A small multi-label image tagger, trained from scratch: 21100 steps, trained on patchworks of several textures.
Rows from block 5 of a small multi-label image tagger, named by matrix and row number. Rows with one number belong to one channel. Each number is 128 + 32 x the weight over its row's rms, rounded and kept within 0 to 255. All counts start at 0. Numbers have three digits each.
After each channel's rows are labels from the 100 images, of 14848, where the channel reaches its highest value: "strongest on" is what is common among them. Only what is clearly more common there than usual is listed. The data: patchworks of several textures.
# convs0: first 3x3 conv (model.blocks.5.convs.0.weight, 128x128x3x3, each kernel summed), inputs 0-127
# convs1: second 3x3 conv (model.blocks.5.convs.1.weight, 128x128x3x3, transposed, each kernel summed), outputs 0-127

convs0.37:090079122200120096121068126124120082087034144120115118142129155106125103121155067103086138145128095122121164052111140125121104061088124157062116127149133081086139129124134138137104120153123127128133159147131072132144206105102118120130108103166163167164106183128136146098125132099153155175128161142230155118102109125197128091046149146135107094168148125195115150121123077138129118098128
convs1.37:176171135046160087136119128116141059134134138098124107084140121078135106112058096158143111128058089092145147145136101143098112088120132100131077159145112166116093098071117156116114159120139153135124120125115122126130082096096088157141115121108106121143167072102114145094133121163095108034169043158018100099143129105144147133172113138091149147067117143075149129084098080159117127112107
strongest on: dotted; wavy

convs0.63:112127135098117088137166150178131134082117067130154092137113106132104107119094135146161149123130117146000093189138153138151094113139135117138131139099118210116118124120114121120129136145143121141142111144057093130161118133128126134157158000082131084135132084067112089147175123138052139160105112095122088113144140072127143136117140128151140154132118084077129142117126165155103158134122
convs1.63:180161138028103123157127108088143141177139117111126095122120151147160144118129131217125133173164141088112048081169114118130129112134135126152142184130102140080155123169115224134067138121133136124117106109124133119099141130100147104102167157164077135098122063070137179099134180140031113122133111101085125144123129131132113134141150112113140071189055146119150164097135150100080104119140
strongest on: red; speckled; veined; cracked

convs0.116:147167122053115087116186133111119150126045134129129076123123129124110129110188102113118114130060163142113121120124140107133130132152133123116197136115080100123148215137111118122084115127122135118117126059128043125145181136110144094136191120080150133157160111148127104124106111095142129131120108172126148145131115132000125076120115191162096114106137115077144118136151116136146116166100
convs1.116:126120127009142102132158124151126195129068104128133098147123105106086108145169103105075130123066125134099135160121095110120130136166130173155132159154158139101170107142127107140193151146138071136145136126163163134155137056113049103137094114153085121142139134106122114152123119177144115089137140140104223113132160137216125134129139163118126132076090123203123060074183161141130140158137
strongest on: looped; checkered

convs0.6:137061136175126140125038128116125139218159105112133103122122130095141150127188151140172128108156124117110117120130108124134136153054115159088083095117134125151187060149138142141068111133148112130126143146110093133131171156118169124140111110141126111111068162143141087122105085150102127148167132126135078095113043119116127166127137051096048130110099138131122099182118085144046120038116
convs1.6:160106129165160068153108150147137037137193047145132153085140149160137133158105143112128137137062127132149163098132138121146134121148159176076119147166191127090198132129124101121157154185135106130139161153113158140118156124128054154097117122153140069161163127136133154112152139149161110121150055196173096150154156132140145120186144054137049146146167142143137065126150132146096168153122
strongest on: brick; wavy

convs0.22:099205122236123146137094111129139185046128102144121117148134058152079156145102182102123109108138166147139163143136139123127136145165159157123078100160159140073090122099095114121161154127128135134112116171158130117156079148124130144154164144095117130046085113147105087124146128153141119105135135032065153142150139122125089139145097143059073109066151126108169116152123053135094137112123
convs1.22:011140140057126131116062126114142129174182115139122143131144183141207126134146169147157131127147178137054178114094125170147123080092104117035196104162090131126151135127132122132102105136140205117130137113135122109113073185091088115083145125109133102089177125096110136148119158132094139114104088134166078133119129123209139068116133154145168151108115120096129136152123159139143122129124
strongest on: spiral; centre pattern: spiral; spotted

convs0.111:145146135037142091136145159127111097171130129131109124115136170132086168152135106153131097109103119098138142087114121173119114172158135148126122064109137090157230075122097095129062163125120141118128115136127048120149185129153105107162159110155128147107127183141102123095183130097185155129101118078101120137129103144000105151168149147139126132055164122119122096158103156129128142175097
convs1.111:124079113175134115120121112171127080178157187143152031150134086134051134151158172094108170100098170128086122161119144118170103106087145093174121176179101151167147089139102152118160138120112073140127139146109130132118130116125140087179085111196103157091156060112120157136141117108135128103078150071152165110143100131155103141083146163183179117091119112162132115139137174142032112134150
strongest on: looped

convs0.40:162191145143075170111119168132122142117083147094105120139109178116191113122082059160141166111141133100103174142092153160028099117138104076091132155149098141128157170112115135087142072151115161106109131148138146124061114085086209117084154129129128129110127145103115107127114101128117121121129101071068099110131116118082119157168124137143097089188166134074097189135038122144113098137163
convs1.40:107106115112131108125115082132129150150128129131140148137153155124076134124133104110190135162155156169138111122129000055128176088180131164102091115139151089127150116120138121149147138120132115125119142134142146117073179062163136124093131110123118159184166113168155147095156127129177134101012134116126028162130145147124123141131130124173162018140151120121154112099080085135128133127144
strongest on: veined; bubbly

convs0.112:165150182146137090146130151105136127139142146074136132170174133084170173099152154137149131160147135119186127141148150000176052093136128189111158142120146159159144136148097124098110102072139112165127095133106126149145144125095088128135133159136118163144158176178105138108157122121094141128111167092169112129112142161136124115098045156135117147150130080147149132107175165139138088138057
convs1.112:115147145099156129190136145145164125141157132000130114126120151031126051120129120153073121148146129120123114094157131056092037103145109113129126134127127124130163132179147151139130073217152132167137194122113131145127099076121120120129103146149092139182103092120140152096160126152133079110136128120149112155188112112126143166173133118130143110141118197133101152153131125095129140119168
strongest on: grid

convs0.62:153130021120133128151131170104131129116120115134168121117119135121131181152123116131106137119115143204107140080000138141133131151153110120141130108029135084115121113153123003130115149150166116051123111128111138150148123124135131129117130147106129127134125134111132128169065130125120103102172113116127134141160121094128176127122189144124122147110105129127157125124123123167130158122113
convs1.62:124136000122134134133133105123097144129141119089105125141159135132123080107148130120125128155135124117120130122045138131129068145123141138122133138129125051134123144117120005125153128106036130000117097135123137123099128137111117142119133138143139135113112138115118118113138132142134135121145128137137134143104133132139102137129114126127135104140115121143037130144110134129123118136154
strongest on: yellow; honeycomb

convs0.118:129040130100130152101138140123138129168169053128134089118136117131103148117110149119133119128137157142145082135123091131100106195190123141099136083125125103105161187141116135134086159141129130119139148123154126132147131083141089155012172096076162156165151101119123078127134109102188156117136131183124052137114118119053113017126141168081142121173141130085184089114131126134127135176137
convs1.118:120071145153134130125165119120120108113175096141121020130140110125096152122106146151113142119072144137125127100150156126145115096176134140099137119116074115116046166103129116124057090148147135125120136116122121121140191070093132129100137133081087101152114107094146156114151124189073112110063109095126197164128121136099118059122149179064066059217141138143084119135089171106155121153111
strongest on: grid; labyrinth

convs0.5:118152114152110148127176113123134117251000115144123109165130152150075164132125076102094122123143154163158118130126133105107131115160141170116167158141242111114118184121143118139096141116124163124126136099140128128114174110119145097154150106130115089114141118129126124134115125162151129108143125214134131152118124139213131070114109122059137133130159133158145063094126137137154138116118
convs1.5:148106131071143054112123101123129078108096066124126123122131095139131129107093151121056135134178117117171123121121131106142143219138128120128103024060128096124068142086121103148081119160134096116099126123104114124144140113132105109112106121129130117180101122135122156157101101054132146132073167109126113116125124107120132012036127129029108121123157138103122085121095141125106125094150
strongest on: rings; grid; centre pattern: rings

convs0.98:162105120037123106115165148084131063141095169124129153160121173135101118129108135130084105127158108129111142106120139140107137120120115154093168097136171093122130180129117133112105122131128174126131136000146126126165151130135168117167042128130133185167111092142130121124152112086137122107121098169177143143125181088169144110136119103079159098084140133142150193064132083124135113156115
convs1.98:133140119051113080120065114117140152121146127130128140106124139136197119144135109146135148160039120112120135119110050184066137171151142098130133125107135130054183101150108138117185143114141145099132149127148134127102153120170047128141155145189120134124120196125165149121072140153146159152069132189063042143121136141128126098085126113093140163043082132145111115111119076124146156125124
strongest on: rings; centre pattern: rings

convs0.108:160108132168132112132095152113126144064206119125136122157130090143068135113197147164054122138147075135138146135156125122074136152058160114132179111141001126136083109123139124141097091127133087142131147162144094139157116054134169135187138109127149123142141063156120130145143125043180143147132098083112119118130096128112143108143112052081152153120088132104142170175134176125123124110114
convs1.108:087113134188135115138046115149135105137194186125129149120148128125055162130045128146107141134188108126104200143131186131080148091094133110152142054141091143141174083119149137142119139148137148150134103056150112122106190064102128112152148123138133136130143052144129130111131136132108110136173093182058090090152124161073125091170105097062107149136098136123129156111127127160192137133123
strongest on: zigzag; woven

convs0.92:105139127105103156142124071042169113149152128141128120122140139132146112155152106136168078120108147082136133161104112118156080126162115105132178106056105124114123180093075148124178165131136116147207096133076135154157209149158130136140075166151118074193135185085102087075120170107117165080129110156115151171131113163158112134120176135141150129159024124142156099148116195134112105115125
convs1.92:113113128123163109113107104172121099118086118138128131121138069186105154111120132098141145143087092121049116159115117139112153114120123129112129114100074105149106080120144110095099127100129082130093117113163080126048110116085139125133135117106129091130127098102124147143131088093110132093109128136073124112116128108084102079086000096088081127088089123074138114115120097163061147089084
strongest on: grid; wavy

convs0.1:124055134075150102145124144140135153201141222124150149141140122117029153135171171152144126132155125132143055156145127090139149163147135102067138162190195164115095152102117110099187127124128143128132151128142166139150148106163119127135108104109086049127153049125123117103135117123161145131112174184096115119148139146143146128101144100052159125193125125143143054106136166132079149149122
convs1.1:069138125145123143121207159138146127057079083125129131200113154125071133054147099116094136124108091088097072125131148115158123134171134134154083084062142126109106176165133133132070125130143146137128111126081134119107098105156099061072092118056123112117119067052109116124144082078120083098179139119088158143125130112160146144145109081062132140142163131117077085098131140103159093113119
strongest on: rings; bubbly; centre pattern: rings

convs0.120:076115141105103164094080161114140137096131086099157158157114132152124106094100124129136072105151112114145125139099126133142094156127084141139078119111124100192091140118064138168138092081100015114147098098114095129153161100113130125161125124111132101145099162106122221091181072097099097128109145038101113090121041126168117129154038131146125155149101121144091127161108155104162108097117
convs1.120:130106160135145102180112128113140102117111133167132113107142087156142160109144118127129168186122124150087129153157129125132151118117166105119107122109072144134163122127129121074123161136156097150106128121129000131069121106136172115123101139095134094144152108155140079175121110100097171128119126101093137126124255142137117067092136125079123117108131148125143150114111119165072183113116
strongest on: wavy

convs0.97:127114141121147149152068134196127153132098066125102129089134109105111151129162163150109109143171146125119105112134122122036113145136149126076039080152152142058113125145133114126146113122130147128009144103093055149105100068089137119086070143131052099132049159107136090111149093125135147097139109161168032144113123121139158124131107157089112121127149121097146153118120137099136137110122
convs1.97:154122147091122168140095150183146126118128090136137109139123140157089136111111169141161143125148191136119093192148148147063149087117135136075112117085122109127211128118102164150093172089153115125140181130151164156129086131181148110094134153113085137114125158121104175139042141139111147082050220192129096143141139140152120080174152103133078057152103132185134120104151093192130114103113
strongest on: cloudy

convs0.114:121131113145150144127090151136140147118100077124153146090124000089178153163120126114118155129114072118126148129154093121123121097159114170119116140156063062108171085145126133111164158159129109133111138088179157149150045158109131085058095147092114162101138119126131100152122120049131107143144137097148157119112156118144108129131162112107155101116101137097130159133150061144142136102143
convs1.114:155158136163158106143100115131152131062136163141094154120156000128145141113145127105138110130097075144113107114141157128125107165141081113161148065093091094145196151143127159128103115108148153104127114148099128143131091053182139117161172099094113058121140130098139156154092133103099099141159063150147086167121085118093129093111131148142053105110159142109115102142105089145179096123133
strongest on: spiral; rings

convs0.69:089109134006152060119209126117135160183108095144135122150131106106165146155131164121133119139075149142163094127142177114118118118119132132139132122139187123136112115137107116137130135151143142127148143000144115133138090126117082121146082141057121118086194137154134083128136100135148113131141155019120176109132159124129122139155115179120122161126158136093162141054102147132172128122099
convs1.69:149111141005130101125127103138151233163166079124124073110128139136081131109132159083129138120054126127153184132118095094136157128132130104158134144109151120085179153087135150150142139129128138142125137098104138128117105138080060133093146183215130108148155199129146155138149173148151120126065146083142095211123142153130148141116145085098113091075128161132103133106143107128121156064121
strongest on: plaid; patches: five; cloudy

convs0.106:159156124139132098122147129140074149123090119139123109122147074144107109158106140150149143144077138134172175094165141170077131155167114099143100122142122158074103140157067128066116141142050087148076117131139104015173075141167127142158149155076172110143121168104116130115141132152108112122157160100135098033170123157142144152145048132096115037131111149108160131155098119097095123121087
convs1.106:118095114115095124131124005149151119161129106164139115109124118131111102131116136135141121115134114184083119188087121125131117124104140095123116111110098119134114148107112138119135118111085113131064109096150133000052140141071113140124106116085116131150133134194072136217108176097120195090114114094133124129065133152133136120134171081168124120117141126120096103133140073145119128088117
strongest on: blue; diamond

convs0.123:146130136154111143134169141120133018150164122130135154116124100121116127120040141151098149125182046126125121140118122131153123061091150140127085179121096135138076121133124129135130107136115054144149136076121149126132097158101149116093130156153111153110093138100128125146133127098162130176127079162133143113129155120142151124148127025151160130159082121084119131132109000139116148034151
convs1.123:149177116185131156106139129144110075118147141109113039137128155125156132110128053126129124134029113120129088107126105088121145146087121135181175033081080125110160136160102135123120108127102092094133142102152116112122107017173114104173091115125142164167144177128121149121124125064091128053111119189125133198119125118118117099118133139102126117066132127074117089109112106117168119144119
strongest on: studded; striped

convs0.61:146152149167118125146149101102128187147182108149143088061162168127176136116142164166182166140159198142139134131157109142149135109130203113123104131165116129128169111129057122054120143143136186142187140135136114133160133125143150102115130131121132183026128152147146102165130209175122135201154118195141141117135051115177149145168123169141153140165142158135136167126138149132190145151132
convs1.61:097091112087129090109045105145108099132082126135122111091091122088100086117125128068093097117108120090098125108106082105059084113135081129102093095110157105072124094120147120148150114107099127103085118149111118101069093091137075124127117107112113114143146083102112159096123046073128115112095126103106102111110135082060096084107106091075112107107104121047105093109048100073072122106119
strongest on: spiral; rings

convs0.24:152101115121161141136143172165163128140130142133157214167170176180119103198180067041088143089118118108137142132030063087140126132147080189115158139083131118149118132097111140155114122168102133141134153084173239143126112090132093105142138116117137098150101143129158130097157095090133186117143158118112165132110148120108123071138169120105108140100130162113088139086124155159096132156132
convs1.24:106082145138110088122114189101210157116118114149161167107159181153149190139166166119140107129107107124150114157148168108125175106182147116156133105183136157134141116106149116104128106119134107206088085183127087169111147184113162183144126110129105146136144181145145154124081172166133117156148067083084125176115106127184135091112165115147103121095026133129128118150206180137099109146093
strongest on: plaid; spiral

convs0.90:137076117163127116131105125132122178068156172122130146104128082140095124119153113065033137138126120130064128117121102068163113075073087102110105136127094042126134117140129135135143162174113121126121142131157105121114152165089109074181117077129145179119129124150129095150134120174082137147146155089182139149094074111103134155086143110133092128021138107146099070114167218144124126098112
convs1.90:120151123142120121127107136127107082037112193142124120093120105159113129128057113059124142129122127122093120115126110125060137137168104108064132047146086130160141101089122111135145129086130157102118114102118118123116113092169147093171147089161119095087119174076142167129068132069151120103038103122183151156116113132144113139087138082146170115019122132158118097134090073112170101105158
strongest on: plaid; camouflage

convs0.86:133108140145127181157130113138143124128076094143125126123124124155142095154160113125135180140064143164160180130125117168163124122146178111134147200126130169090129143144000120088167124138128072132107134128129191137160097128141137142122163172114137131137104146143159121142119131105139140097109128153161104152142149100151153115159066147108118096163140136129119127068122163141108116111139
convs1.86:095107116108111109082116112108128140124109113125090129087090118150096137090109136092139130122110069136058099178112143124126100114129072123118074075096090083150143126128101139141070106105105089110051090119141034115026116113140124138110101111108085097131124159120160159175092095111100129120081133114120106119116201100091074071092144093107112057111133123123133096134110087049098129079144
strongest on: grid

convs0.9:130132120147142127141158091131142117190098147152162120118129092137114117149136084131155130148162123094154136155117139125128145090169149113142180121145149150179209106128145142088130103104115146125032087102123034119129123153177120184162149137114135102176088222109109000116115159141181129097092137129139083137139155130156113138112161127138150126180071114152067134111150135124080139121161
convs1.9:112100118115075119140108116061124090080097100136125105087113149131119135100101113099115138098104087133092105124145111139113122115113099104112112105096119106089083120072145094120124122122144078127093136114114140107042093102108151106095086103099164108176154093154100212114140054081094147103135121085068125107146011088104079069119060123067087119094139126080128131114107095146086126100113
strongest on: wavy

convs0.54:115115127141184154168107103102132080104037105130153167181142123156143168151151148110126109145133112213110145158173200120041130153155157120122168107152151139106100167122129071136120102133137093158121142135108115127125124092129137118131157135129116055063121144153117095109166067127170133095115135154072098055116137159145166127138121109074119171119133107020163153136069134082097137134123
convs1.54:101059113178161177147111124152104152184100148129129101111100138160048121104125183147118151109184115172169079109134166163103128135127139178147103137109118148136063127132177093183190145134127168122101170171129113175110111126044141182141111173122156122160143067159143124160102168145117127108123145195118077131176179141169180113100123114170106193166176120113109147132129174110116118133104
strongest on: bubbly

convs0.36:119138163118121157154150110116120133129126149101173128118124121008134063120135128113101111167153130128149092147147158170174185129122166186119144116132126164141121150169104141113116026108162117145114154126033127141196132118113108186112125141209149123175127134196120102150093125114120070128190106099138109143185143097114106105136080139130122173130129206107132106136169142073116131123094
convs1.36:110128130172113045077140086144163142103127130073106089124109129051134058123118143081174134079110131109135169137141091083115060154145127093153154098160132011120102113092135123136107116189122132110131101127074121092141145114140134102134144055099081095084115139055144105087028137129133136159081137124136133155094109091138105115109149117124125062135132111123132136144136118103152115151174
strongest on: scaly; dotted

convs0.100:142143175137098158136057112117110110088055124131099175093152180135127117122107132140184144131189144117125185124131145107156133067126140096227166120124130126073102162121103135107121176148141160121165122185122165139150133167129122046153090110115107107086139154111122112133136104195129151199129146180148145139141137138151102139065157126117105102148159130191083067129192200116094147104131
convs1.100:114185132103137116107074147110130075071034196110132092118105139174142113161100138130121127122072058088146055085124086165097124146101111124008130082164121128093046157147128108130131103105120127115100114160128113084101042112113151129114108112134056138129115080130101166132131144131117116131104151134142113072137168075154122140060106120139108134095122120144135145143107115092143135145128
strongest on: rings; centre pattern: rings

convs0.71:113045125142150087119125135100142190124169114137129138096127098123147118140180125092126145141090113124110141133120118131129131147161149142114115112139092118049063082138117128112083133144124023112120152119148149120140037106124140095148099140130151080136009169117120123132116142105163143126119139105144153134135137116137093101107110043136143116112010138077116102129127157133074124053139
convs1.71:089182130166092122133117172112124142113167152104126102095098152165125133115142124116135125143124166116090081153145109138114138191108122148136103063051072134187121107131110140122073117130118081126136138020132147119121120098128130096168095111104091094060078141107137182120104108081071117085147139123163072181108114129136104091163128104124055153105029133116119081083150102080145108116152
strongest on: plaid; woven

convs0.126:101105108130121095138180125087128010092160183140138119120138138162028144137193103148119126114122130131127093095114158099079133162185143134148168183168112146102139124138087121058133141120154097137146135174120108123149166103151109132163122157118161141184080076126155109153116109089152121121118106146000107112141106160173131106130119117127163108166122127177153134132127061110132101170112
convs1.126:154118135158140127138101136105131000100100129138118089104146082146161144097115095137117132154093066122086150147123156141140127134139124131112147078061075132131050111121111123150104111145113110125089094116137112124101125108079140093105104129117139072097153054145121171143169126092112128084144033142044171155097162139104105147095150081065046143076124132133138135094142148144126164128113
strongest on: looped; bubbly

convs0.31:096145121163152154139018116144136118059062163117109126186112045145134129149152138143118121141087208125122152154125163151136124116112118150134102110139114135119129119139130132133142134142140078133084126203127161120148099126144121119107159144107163119085125130156116164143159119102142136107159117123122225113136163159099094118164142146078003124162052124040112109100119138130113114085135
convs1.31:132141138111123129122074132106122104131252147117134111101131103093153129069108113121122136125036078108144052138134083115152105164090148088128149190113124109119106139083143147103125150124121026130139116134098104139166140084127142168112109141127113091107122109131140122148153115152128140111119114173112051213120082089156159117076126157154095154174114129071125153135109037139108134107090
strongest on: labyrinth; wood

convs0.4:086110153110134150122055107146128143193084072150140125156139143154115142111086072086135137131208134125115124168109124134095102154150092119124111107134192149191126096102066142099115133146127130138061152134115123145137163064142165150185166150160173139184146205120130110109068092105106155112157163135120067195121118174149128067154192094116116176101128127084097115138149134131074127093131
convs1.4:119149144154073151163156097038131104168147178124122134078122114166174152132089097166147127158169069162135155120140127139175158113111176083131088154103124162108137166143144151052081146168168184133192137143098155136169132151143176136094095127120150183131066126137139167143116101125119159086100195132136164114161133067154128113129071077114115087156153107186115120128157095158147175084163
strongest on: labyrinth

convs0.16:111065094090139148131050186143152137104158193115129122111131143131100143147179168138149160110064137102090087145108161134070108119124128107072124131203124119040142110113092111141131106132160111167131111099112112125150123092117116113195069084148176175157061085154134089097128112141137119080153124061162173151141139100160122123173145079086129120132126142131124080091122204120178107143150
convs1.16:080126139149128154121125122128124116071115200113126138071122124173167120085141149108098129134109182119098030133157125109122123212159126163092148106075132129080117122133130146110157119149120137111136129056105137148142092140128159079171167132190152088031083144129145126151114170137114147146122131114134134163119097122158155136080130040069135165123093141220141138065136162139097094132128
strongest on: bubbly; camouflage

convs0.50:105130124123141156120072156148163027084056124094129093152128092153128127150144154150151110129114053131153144114145125164152129144115125138162131136147078128115121164106108134132123160134117115130083133112133154137156119137124141104086209102131099123135131061110117090133114102019174134194148129191159075113134168120054096141119143167094038129127133119077152184145103098120072107108147
convs1.50:150088123129118130125133124139119115110087147121114101149119170163134133107122051137071117136107106135153082101143124109066120163148120124093151119064175118137094222145124106120106140120139080106145133118102121128148169126147119125158157122133139184119090102171154154101143170110079125207108125204107157216107121080175152059056135173235109124153115121161115115122117153124177137166099
strongest on: labyrinth; marbled; looped

convs0.0:143088133111153112105135135117112143148169124150136132158122057146142144109134077109125162102106081081110152136097085131116100158136093115074152123185174121163097118122074142086106096157131138115054113126154055128149084131145124173147142120129112126177111121068088000149105124115102099149118142104105098121126180056102116130101048128096140161146147117122077148155116151143098137149210
convs1.0:117118153129170096113112114097119150107107139165133127117166092158117157135104135156127137175106136160075144135157095124108170093149171087130105099101097137104114092127124129163153133142157044141077095117143159148083114083133138128120110118097151087182135127121165150193148061106114155139131098126087139109121000144132074082113167111105097079109121158144134138097145105158091188108009
strongest on: zigzag

convs0.51:089053133139149100136116105142123115121167064130142169122117083128146140132097143035025130123167062123149144118154118050122142136207157149112138086152117108116108082136125145109148159140137097128127164156102147140122077102122104135157112144090127040110117163132138077140122118060188151123136172140130180113131171140133115038106124067125151118166084138090161144166105130143113141131116
convs1.51:162148139222144131122154121127141182145148132120130073132142128161129177095140178135104149144062056175129173126141163110119116146014096097197112075093095110110073087118124101147125101141130124111130086103127117126118161165043158126138119169145076130144135162088145143131078131080072135139135116164154060143106144121124127122124120086133130122187103112079105144126121128125165075067121
strongest on: scaly

convs0.78:125224144163136151121019115138121103105192144122119089130129159110153139154152142147123111126066169123139139126125132134117113125076099120110112173155090135117180052132130135146150129145130113130134100157130155128163178070134109153040181132118157084106126112118119069123131111063119119134115120104160146118124134154097136142170126113139000150090155133100131158154091117134103127156116
convs1.78:133115131085130134149000129119153087139221143136128176143128146084116117138135083130158133139105151105133154122140118100146140142060133123134165122043094125155162145122131130141114140083126113125115144129108095138076182166083167118047106124155137202123121104127127168110132189147098129181126149142172072157146126102081114102091109172174088143122141114203137136097148130136131134166135
strongest on: brick; marbled

convs0.87:073121097128031181154117112102128125133081161120069131190114147089136100141125144003057092151108085121151081126160149157141158114114126107104112071130103181128125140151121139153103047149098125162149105123037081096160094127181119126065123143178128118152118130140100142097114121123113082115141143168145116148163132119149156113088092104113110168109124156112108112119115124114097134107066
convs1.87:112100109143125125139088141148156116140115131126080106089135141122104112139099172013155145129144086151176134131142076065130133107106169097102092109165098148127082103125145173096184074173103142123128188117101156005181137127144149146116127121104141127108125147159116150104131164096130058141104166140117099118144126138095141105047137182177130086085123153088159126147120121160133206119148
strongest on: scaly; wood

convs0.32:101101116161140091104187114101143110130117103133129082135150118152125126060180106095088152137149073139103108102123079160206158138149165183175154070139170070143143127143132130133081124122114155150113132145122111105166159172140072136183080140161151131145043168180158158136132146131108116140092066168125165155116076121188160096090154073143168154160130134191123079148178090160149111115127
convs1.32:128117138075149144148107153133139103109109134075138113142120134038140122142136139116150105121165159089114148119150000091112096174076125099123132148086111155129092130089116107144143113159143112123129137122064125149091074101141104096078145121130153110131122093130119133054168133100088064127172103105125069091145130128112142134137125115088069167027121145050133081136118099090116143057138
strongest on: dotted; centre pattern: dotted; rings

convs0.7:134113114139156113144118110138119146097070121182115193055121193113081123137146159114110144137095067164168173119114139136138124111112112109110118172172113131107115128110155130086114150134146171149134110119140021117111071121091128147126140150120087090111153135111121085109122158103083139000183165194151176141113146149149142145168147074094146090115147128130155127162117166104167115123122
convs1.7:144139128089138114101107119090113139136000154126110045119116098160127130113121129183113119109191143133118068143114104129059113117152121177083108112118155144116134186101137083138133105095125144107119086071135105139110223151111119119104204116107147134125124105176116132131130135164122125159117161110132094086108079099060129159083140155188175140137072119136093162116105126118162104116120
strongest on: rings

convs0.64:133128157123166111081143149144143120126132115139106166106124133163125149193124130073131141047122133029059152146163122163120107161152116122123128119102127127120134135107125119126142115159079121160133117132159113053158115135118111101143132155082140123143122123064167149118065123133135142115151116135122114111146131168125033132116228128129139125125119000129099112129126122175118176110122
convs1.64:127138166143136069130134113119098128136137126153152113131171132120129062085139145136135133120124124047130148126126108116145131123126178136132130137141134100135110132158132167136095114099155118177121081132011122061145129134092128130127125013109121103121150154141118118000129134144127142136125137117133132138144111105133092133135121133131133133128133000122101145132177129148129091132141
strongest on: red

convs0.66:089103171130184157125163110091118169085113129130116136159142173163089184083182148186151124117149159138164106168136144160129127140149115120103096082095132177188136140095124106146085172160160146170132117168076130123119178120162121165129148116105112172113130137172087110127113050043110160102128092081096106098121083164136147071115179151088204147128120135185064079115130127108095144123100
convs1.66:119128115160118151143189108114160143107158180113104088101141153128121106124193105129095134118158089091146114105101137150158174165175163107126126147113123136115116115151139105128161099183102140105139177203125136123158138103099142157137129167105191174119088108152143128120218199117122131106166027088096196137186139136161177184093154129146145169110190113150116144126172193106099116158169
strongest on: looped

convs0.59:152149148107128143142101141133134122139126129126118133099139098142101151139132110167145130138120130143123154141130152200130130089140130122082147114144172129129089157172170136148129127140120101112185120046145165119176057123136145121024046154109076111049094085177129069118120108158108121097153138108124085135127126117133133128155188157125047144143069133093128142011099192112159154113120
convs1.59:148107134007153142166163119134114212103143128151144138161135122140096121128129132151093154141191148121131139089140081145105125076178156147076150108083142111140159117104143186128136180097136133150120105157154120126083109123179103144092112114139046147085152177192127165140163124172108143154019197115154128171143110141144119133151105139117092035143120107142134160117132113148128123141130
strongest on: cloudy

convs0.57:142080100139121186099096149125141108076169099145137158132118158130122144138077143101097152118124022122069115158128095138134147117101139143130112128127081094111178059131125148128152138126119145126148108085151117134124170128127113070094093141093135165154061113111110134132138131013168142126154079114145170157134162164110111033118129010120132142085141112141126102131138069143147146172125
convs1.57:161121114154110088123055145137111093107105084150113091130108132184099130117042129103161139145146079134096182123098142165108120173037096095137138091138154101081140152124119165132099118080118126098118137139165142107090179139201163149098105097156141122082154155154127144148095103170137126092093062098134144139111127100177116054090142053104067071116120109158104077138110145131174138122175
strongest on: wavy; zigzag

convs0.105:163125104122134149125102141109145049145130045133126101122146118180128141165114147168176125132140165132094094160112141063124140113130160078192114147121142152102081085136092136125119163126124137130105130156168135114133101159170000151147196157124166084099106118121121107127142132144108140150124027138088135134124119179142110073149145153154177178168125133123157092178152148132093144110133
convs1.105:178161146148126153131149134121138121096114053119119076107121133131187128096136132127003131130078090091120090099131095131160130128169140174066128158160113126088044112064130124150159067144121132122132114094119125132118162145117202110050139141127141140143094119094131143131149126137042141126121127157119160118119138114147097137121138097083110067146094148132134210090058108135164136082112
strongest on: labyrinth